config.yaml
model: "image classifier"
dataset: "pictures of board games with random positions, seen at a slant"
train_examples: 195000
image_size: 64
crop_scale_min: 1
horizontal_flip: true
color_jitter: 0.2
targets: ["game", "more pieces", "filled"]
num_classes: [6, 3, 3]
arch: "preact_resnet"
norm: "layernorm"
activation: "silu"
channel_attention: "eca"
drop_path: 0.2
depths: [5, 5, 5]
kernel_size: 3
stem: "deep"
avg_pool_shortcut: true
widths: [64, 96, 144]
loss: "cross_entropy"
init: "lecun_normal"
residual_init: "scaled_by_depth"
optimizer: "soap"
beta2: 0.99
lr: 0.0048
beta1: 0.95
shampoo_beta: 0.99
eps: 1e-08
precondition_frequency: 25
max_precond_dim: 1024
merge_dims: true
one_sided: false
adamw_lr_other_params: 0.00086
grad_clip: 5.0
sam_rho: 0.1
steps: 2800
batch_size: 64
epochs: 0.9
lr_schedule: "cosine_restarts"
final_lr_fraction: 0
warmup_steps: 50
weight_decay: 0.08
adamw_weight_decay_other_params: 0
Rows from block 11 of a small image classifier, named by matrix and row number. Rows with one number belong to one channel. Each number is 128 + 24 x the weight over its row's rms, rounded and kept within 0 to 255. All counts start at 0. Numbers have three digits each.
After each channel's rows are labels from the 100 images, of 14976, where the channel reaches its highest value: "place" is the part of the image that holds the peak. Only what is clearly more common there than usual is listed. The data: pictures of board games with random positions, seen at a slant. In brackets: how many of the 100.
# convs0: first 3x3 conv (model.blocks.11.convs.0.weight, 144x144x3x3, each kernel summed), inputs 96-143
# convs1: second 3x3 conv (model.blocks.11.convs.1.weight, 144x144x3x3, transposed, each kernel summed), outputs 96-143

convs0.141:131097111134150121126139084109103138115141145145137109098163176120145149112080085112112078156135119152142142140129165094127088110122114132131155
convs1.141:090107083133168113124100179122134104107142162098132155119157123128140112118146128131148113087148122140118103122110163115160179107135123145139124
place: bottom right (40); bottom centre (34)

convs0.44:172138101137140111226172191170138125140133094144128181121126147115135132136159125132123131097141107103149092122125131091128142134165107098129124
convs1.44:117107154106141176144142129142152157165130162099114090104127082148130144108122117140149099177160155074146124123120115165134135094112143135120132
place: bottom right (45); bottom left (38)

convs0.14:130156144139122112103140149118188128144089130148139066167127168151101099137102128119180144112125132120141161166151140155115104136138136027101129
convs1.14:107118123086108142109100126118115156137053087128129102127108186124138110178107087128128146140163139131096120118136100130114132079129125095084128
place: middle right (49)

convs0.61:122107142121135122170182153136113141100137124139091155150123147157102126141139124066096113116154090141109108122091111096171111112085177084151136
convs1.61:132143139100146134204091104144170112139121145145178122113143145088153143147116113186130110133161126141115150130143183166107114136145141116138164
place: top left (51)

convs0.66:131156141145097148147146107158108087116138125137140111146127116163162134118135128084157141138121128135129116095120092135152125187131124113118120
convs1.66:119145136094126144157166108147081044165134125138132133161160097153096133114104073117107113106136171166173170127092132118121105148132134140103148
place: top centre (41)

convs0.71:165140142117102085097103187121118155139145128155109109115131108092117176107105142142189127154153168139186144164128121135128160145100107149180091
convs1.71:133101121110145065182139102119156093128132114125111128124158128118115130156110131124141129169141117089086149172153172117114085165149104122129121
place: bottom left (75)

convs0.28:133165115149098188105106136164110141194126137114172116137126106122102141125133087135087135139129143118126114117116136102157109131153125110107112
convs1.28:136139115118140070137109139139133146093123100119101135141106139101119154147120123134162101108121098137105092115139094102180154141140115111129104
place: bottom right (60); middle right (34)

convs0.131:146161130116128106143085180063131192094156110111146160095143143167166121115109068159145134186144110129134135118135146101115101128112117150154141
convs1.131:139125164100112115171133111098141074081087105153122067155108121136121122166139130083113117117155168089098110156087124157118128135144126116083094
place: bottom right (46)

convs0.9:143170125128106137088144112140117125158118116107162087116144121137102146148161078158113161132133122143122126102093135107200121131148115107130096
convs1.9:141135144143137138120115145138119143179136126116162130141175124075154159115101082145121163145160095136125129128141121102119108097120138129149136
place: bottom left (47)

convs0.113:177077136142129140129138134129104157117123116108093142123123141124163123104183128189102125142139145174161135146118111137088118102114120142158122
convs1.113:147098122119111152134140098125188091101115158125099114118134149171113110112151095107123096167104130131092159107088107181122138088106129121127143
place: bottom left (40); bottom centre (31)

convs0.104:114162121141162136119099110118179064216147161182080132147139147142136109140159109150100130144142160129111145110170138161101181162146082126130173
convs1.104:147152135147107101139060100125098178139112105132141125084104109127119161137137139149128127098118110101159140124124107177134157121067138133152124
place: top left (85)

convs0.83:121117155140160093140112142143054159119136119111141144123104123127125107135096135107102175130134146152136162136130133122111138128185176153119141
convs1.83:138153129135114123132097159123135149102130136029126135133103100154106133153122107116124133150135125159091145104119130118132098122135121129134098
place: top right (83)

convs0.41:157109115167117189081094150171161165128076158144135152145192145145099138113106120133124115141151104151115107134107169126120108145159192120115130
convs1.41:150128154123146114157154118156153143085112121110136095122154124133078129098169105130087108096118134109092169148137109169154115116125101091085160
place: bottom left (32)

convs0.58:157117120149102136133107143113152132124103155087099144151103089066121124093121149082149143152144118142125134140164138128129133105125113100142145
convs1.58:163163102134129119127143157173102176133110156123142114136136111165137103100118134070125146136103125112177155097153164150138128113132188080112154
place: top centre (40); top right (36)

convs0.129:106140099121131122085095143119045139096135116091116116100147123150142132142116105099165103124157125111116103169150128133144126116129134141144130
convs1.129:077150129107187126167141109146123141096131184136119123171148097045130134160099108120124166133110094128106130138127180127129178109129129137162108
place: top right (100)

convs0.98:137118124112107161077140107103117137121137134178136076106116121113127150103121131136118119107145161165116090140156138137127111108110142070159131
convs1.98:181126149115190118183129144129115114079082100138135137150135141129136140148105127126142102111113103165136136114096185138145162137153097119144157
place: top right (53)

convs0.116:163119127142130146125137128119155199112155189132150122166123110115120113123162165151085141076161108112112128137096113121138118159144125146153152
convs1.116:122101127124153113138118120144131138082110154093110154083091148129137178156113139116125190172119120138178094141114106132172098207130099126138138
place: top centre (42)

convs0.136:141140119123137119113126163117140125183113156149125070176106144128127126145132165109178162111138112138145101134147138134100120123143199085111125
convs1.136:103110159145119143132090125136128153143108138111097098124112127122132102131134110110152139092137166151121146136115182102143108075142118094113166
place: top right (62)

convs0.128:122106115128138131083111139158129112126096140089128078165109157131119115144113129138083096133156167102141094082155137126138077107104112133160140
convs1.128:138146116109130121143126115153166155130138149145142140141165120119123141138105135150107142092088088127103112143117093108151119103136130061144081
place: bottom right (65)

convs0.132:128139137105127113115113147133092142143075128123103132113156102134116138104093143113133138094157132109122148100104125167139112135116075137126131
convs1.132:168091107109169094123123103120182118131129149148137142146140119131156105145129162115147153112195114143124140159123144095124143140181125172151088
place: bottom right (69); middle right (29)

convs0.127:131107125130140110082077130174074113137153107111135117132128133168167136127079088112081119154130165116149126163125147108120142109148162165109152
convs1.127:098184130138100118130084145114143146096104137081171130139138159119140117097115131134107098145112109134107146127094056109139150112111107113146109
place: bottom centre (27)

convs0.59:138103143107131153168121112150111098153095153129112111146167113112116107103130156143142175113164116110120141116162102128126134120155164185136120
convs1.59:123129130125122125165159089135179157156111166120106131143118084172114111073141157141111146168085152131126102147112143120125170124112137148126129
place: bottom right (63)

convs0.50:141210122137091142160118083168143134188133138089136114131111169119090138122095116088110093120123131141162131131111114110143102115170133136102151
convs1.50:105135112117138112090131134132084162124165104112133184124099121112128151124147144153127076102120131118134118124143133110087092084134123110074137
place: bottom left (46)

convs0.91:151126103127147133130094157145132126131139124130133129066151142136112102125116126137164119122076151130122150114169147167130139139143077091163154
convs1.91:166075139091120151121118113109139142168125078132155146118135117126135157109136121093116152175141121096191084146127087125105123129096141117138070
place: top centre (56)

convs0.53:137137112117117063141190142101146145142126134104074154088138095167146121124124118127165149132111115135136140118129125166144136137160154179135122
convs1.53:138134128115137117157110125105111137134127183101117110120159123152092089053099119094140103135103133158143144117117129115092128099101126160129139
place: bottom right (71)

convs0.20:164167127126112130138070128124111104119137142107127150143099123184102175122108118117122130127130126139104173146174153164107134146123156121140127
convs1.20:146122147074130078121138110176161175134147118144137123122088068141138130132097115098126105145141110151096168151116148159112153120121111175135104
place: bottom left (61)

convs0.82:148125130118131141163097156101113146136107103142101170082155154164123148128164102206154118166129100125122117139110164131119146086107121101163147
convs1.82:156110111103117126157213088105141075110107133126093091117130137171134125151099120114110149143148147133117091102115059167117146127162127147149100
place: bottom left (47)

convs0.139:081139123135169168098089102121110128121108167161129150100138098126126175134110143136149163161177147119104099120144180148085109162134129156112122
convs1.139:135100164145145052195110118120121194135160198119123130153158170160121126136174126087158130091144116151127124198133127132158148108156158145075143
place: top right (47); top left (47)

convs0.2:119125168128127151116109110061113135084124134133135050144136102118151115143170122120106165158132137115116129165160118148111136137124122089165088
convs1.2:176095117134153114130117099120149093115139160116122152158146138110140127164079114145118155104129145138141145124091181130158112171121192126125146
place: bottom centre (37); bottom left (35)

convs0.46:141119123112140135142093106163124155068174121142114063120160130129107118149133127133146102126121114142087106109158115171150131134167136154161126
convs1.46:153134112130108146147139133134133127125126157078123157116109145124145087106111152181114118198097142142134103146133095139139176106181151099136155
place: middle left (40)

convs0.84:097124113141133169134128119091161132158141100151103127127127118113146113123139124160136122153122132083130092144095174092058105136134133147114132
convs1.84:137128137103095104182081135129096127134130146159114153128167135142126193146116076122140121153141129150146156164098129173119101153099135148128154
place: bottom left (50)

convs0.60:145129081117121141147135137117117139168107128136080097104110122127139153158083177121183119150123169150117099145150101137114117123114142158115118
convs1.60:155130115129121173143120121089137101117153111100126141121148119127162130117064176155156128103122156138134153141134093075112142114125122113147139
place: bottom left (40)

convs0.114:120124150109080151181168149154149104153131117107160177107132100118152074137153137132157130035113088115102118121133105152145151135123101138145120
convs1.114:127136112159128105112103127125046075159125128156149135108168137107119132110113159136127123055158161103154137144138114117111134130105161134116105
place: bottom left (36)

convs0.120:158080151122147115130116162160132148107148169165131106125143134166134103115094095130141077122110123169140128114104112105109111125145123075113139
convs1.120:113101137106100163130174144106194129134118098096132120135120140149174107132130151147109105153144096152150111136124137105144148151138125107152145
place: bottom right (65)

convs0.38:165144126100123139146138130124142104048132098125143129125171142179099078132139092125154126122140141129111129158123132152083126114144144063121154
convs1.38:122145123109084088144140109107092116153115131121125107146141117144156147084105144174118156171126139148124131149106157170132125181153114153099122
place: top left (80)

convs0.29:186168130161149143146109126140147148143139144126124140103113124150145143080127103105170105155139120117142136119133138116140101142128106142126095
convs1.29:137147114139128140149105127140118135156139132120139132124096133103116119072128080105136126106156070142153135121084097152152153133172138114170145
place: bottom centre (33)

convs0.119:087109145117142092103131156102128133122158100118126122124087167117156111107165157140140109175130106131128112146174090142136115133096107090141142
convs1.119:166155131155148153110080117141133061093128146133128132103154182123112131124095128178074180098127136091124116146099152119082092143117183084122134
place: bottom right (50)

convs0.112:140130133108089135181093181121117176119134113144118127134099158135145140158115128113159144123089115132076111150102152151189125139142101159099129
convs1.112:103093077092101090201123153147157122153149127131149116150134142102099136149146128103134126119114124123083141128079128111146099182136113116063138
place: bottom left (34)

convs0.135:160127144140133103118114140140111146110100133094088145147158165144142138138110111130162157150098162125111074071125154159154143082135119135158131
convs1.135:091158101155186150145089147117140142118163147095141201118102145134084139149130103152106157116128181142146156141124083129106125076116085157081137
place: top right (78)

convs0.126:164167144121133122127139097185130122126105110173115130151154130117129131162123169106098119083085115156139133146109119151125090139154142119154147
convs1.126:131172111109169152167184128176104161155080109119138135136152116150156128119136142146085119172139113100130187149124140108131152141136118078159152
place: middle left (38)

convs0.67:126144157153142130141155075118101085100082129148094146151146131096090134173134132136160107126122161146110137138156139146154113127121097132090129
convs1.67:102146127167102135153145124102136103157169139148128154161164091141139145084120094161172118128115099115128147136115165122150147119093172124141144
place: bottom right (43); top right (43)

convs0.106:151153114121121111105166116186092090144116130145127107125123145100184116129117162125118092136116114092173108116147129121140115136126159100106121
convs1.106:145125142118121157118145125137086133139161103148117121123160116165183129112119111142096112159129131122194146143112166096133112128086100125125160
place: top right (51); middle right (39)

convs0.73:145135169132148119135133132123082136110123123147130142111133126105181121098101146156127131165088121121161112147118149137141141136124150147112139
convs1.73:158140096134136131131132124178093116077112156112132157146113110148159137161104113100144086113136120055179145103124160121125112093104096135112154
place: top right (47)

convs0.15:131178135126130183098127140162086158141173147120176146116125140096114097162145127105097121102091113159149137136114116111161126114119122133119126
convs1.15:120140099111108051120151108128100129130139143126106160120127135156127127123134098140133119103128118137151127123125107123180122138110102119154115
place: top right (39); middle right (29)

convs0.7:116111143141153142160144081090105100125133128170163148152112133148143110140165110142133128135074123067119148138151144099118121147137084161115159
convs1.7:124117114115111153123120084133122052120167142110090158172154111164131128133126123120143086091100168140136136120140111119132096138097103149134122
place: top right (40); middle right (25)

convs0.23:161097150153151116151116118145151142112101118109123088125168119135138165132126096095117059126157144126146164162129126160129140104112096057163111
convs1.23:108100103091135133116118073108155145122105117111157139121123135132138134121097106106118128140154129116165134138083090133132218115096161136223087
place: top right (50)

convs0.89:148183120112095115106132141107105100133114158145145091113141115137150154136108134129144155155087138185139145121148104117069082114110115155105133
convs1.89:108127114183154094114134166150151137107100104147116152148137119159142096145106131132114111114124106158118115080140128144110165145182136105116115
place: middle right (29)

convs0.12:135144160135147146149122132067125153103138169132138108139130157104136137094135103082159125160100142123127122118123097112149102136115083113112136
convs1.12:134076113134149126115119150142165106113153159122127162144147150091142158121112126133136141112105130137093094112132141110130121149112104133129073
place: bottom right (35); centre (32)

convs0.19:132132123141145136153131066109208091232111152110103138145133095103121079124141154100098115016144125118145130124087098118125087117144136141147117
convs1.19:132106141163136152125088133125138144172109121104119148067180140154134115162127145146128177089141141167147133158159098126120133152106163127162098
place: bottom left (34)

convs0.75:125136114112110129174113169085149133111141174144161120127104103121137104133099193120194133071126091100136152118117111115122121149154136110156096
convs1.75:173069134119135111161044083090105057139176132136117105123145148135137128157126110121113127067188169103112112155113118133125146149138132151126102
place: bottom left (45); middle left (41)

convs0.1:151121110109107092147114147124199128184112143147132150110098136132153141101103109153124096171149110129128122132133138129101158106139133141108132
convs1.1:135148146142089108171123141117113156180115115088151110109140171142128127139129103148109111088125149108101121133117102165133128105133150101143116
place: bottom right (61)

convs0.142:109115133088154156159176145173136122145129108154103132125112111161104139093096156117159120072153109163126142107084102135118123117138123081097152
convs1.142:153137106103138123104123126163125113161122096105111075094135167144080140108140130118128094126163110123117139126123138181097100116133141115122106
place: middle left (31)

convs0.79:153111107134144134127091142090110103159121125109118112115138135098160114145125090146146126124136126115127161132111126085105122141127152164111142
convs1.79:126136157094093109102141139114111133154114127127104161103150136146125101137142112084150114135182116138116168130135088134128135088130163135150122
place: bottom right (41)

convs0.118:134115168137133127133165109144107128109134099138111143139171114178086146135164161166081121097149108106153124156097154108103118150150179145150124
convs1.118:142122162142151185190136150136103102154107118111127099093145121113118125127112142115073113134147119126126133119123150134140128112121115132151155
place: top left (54)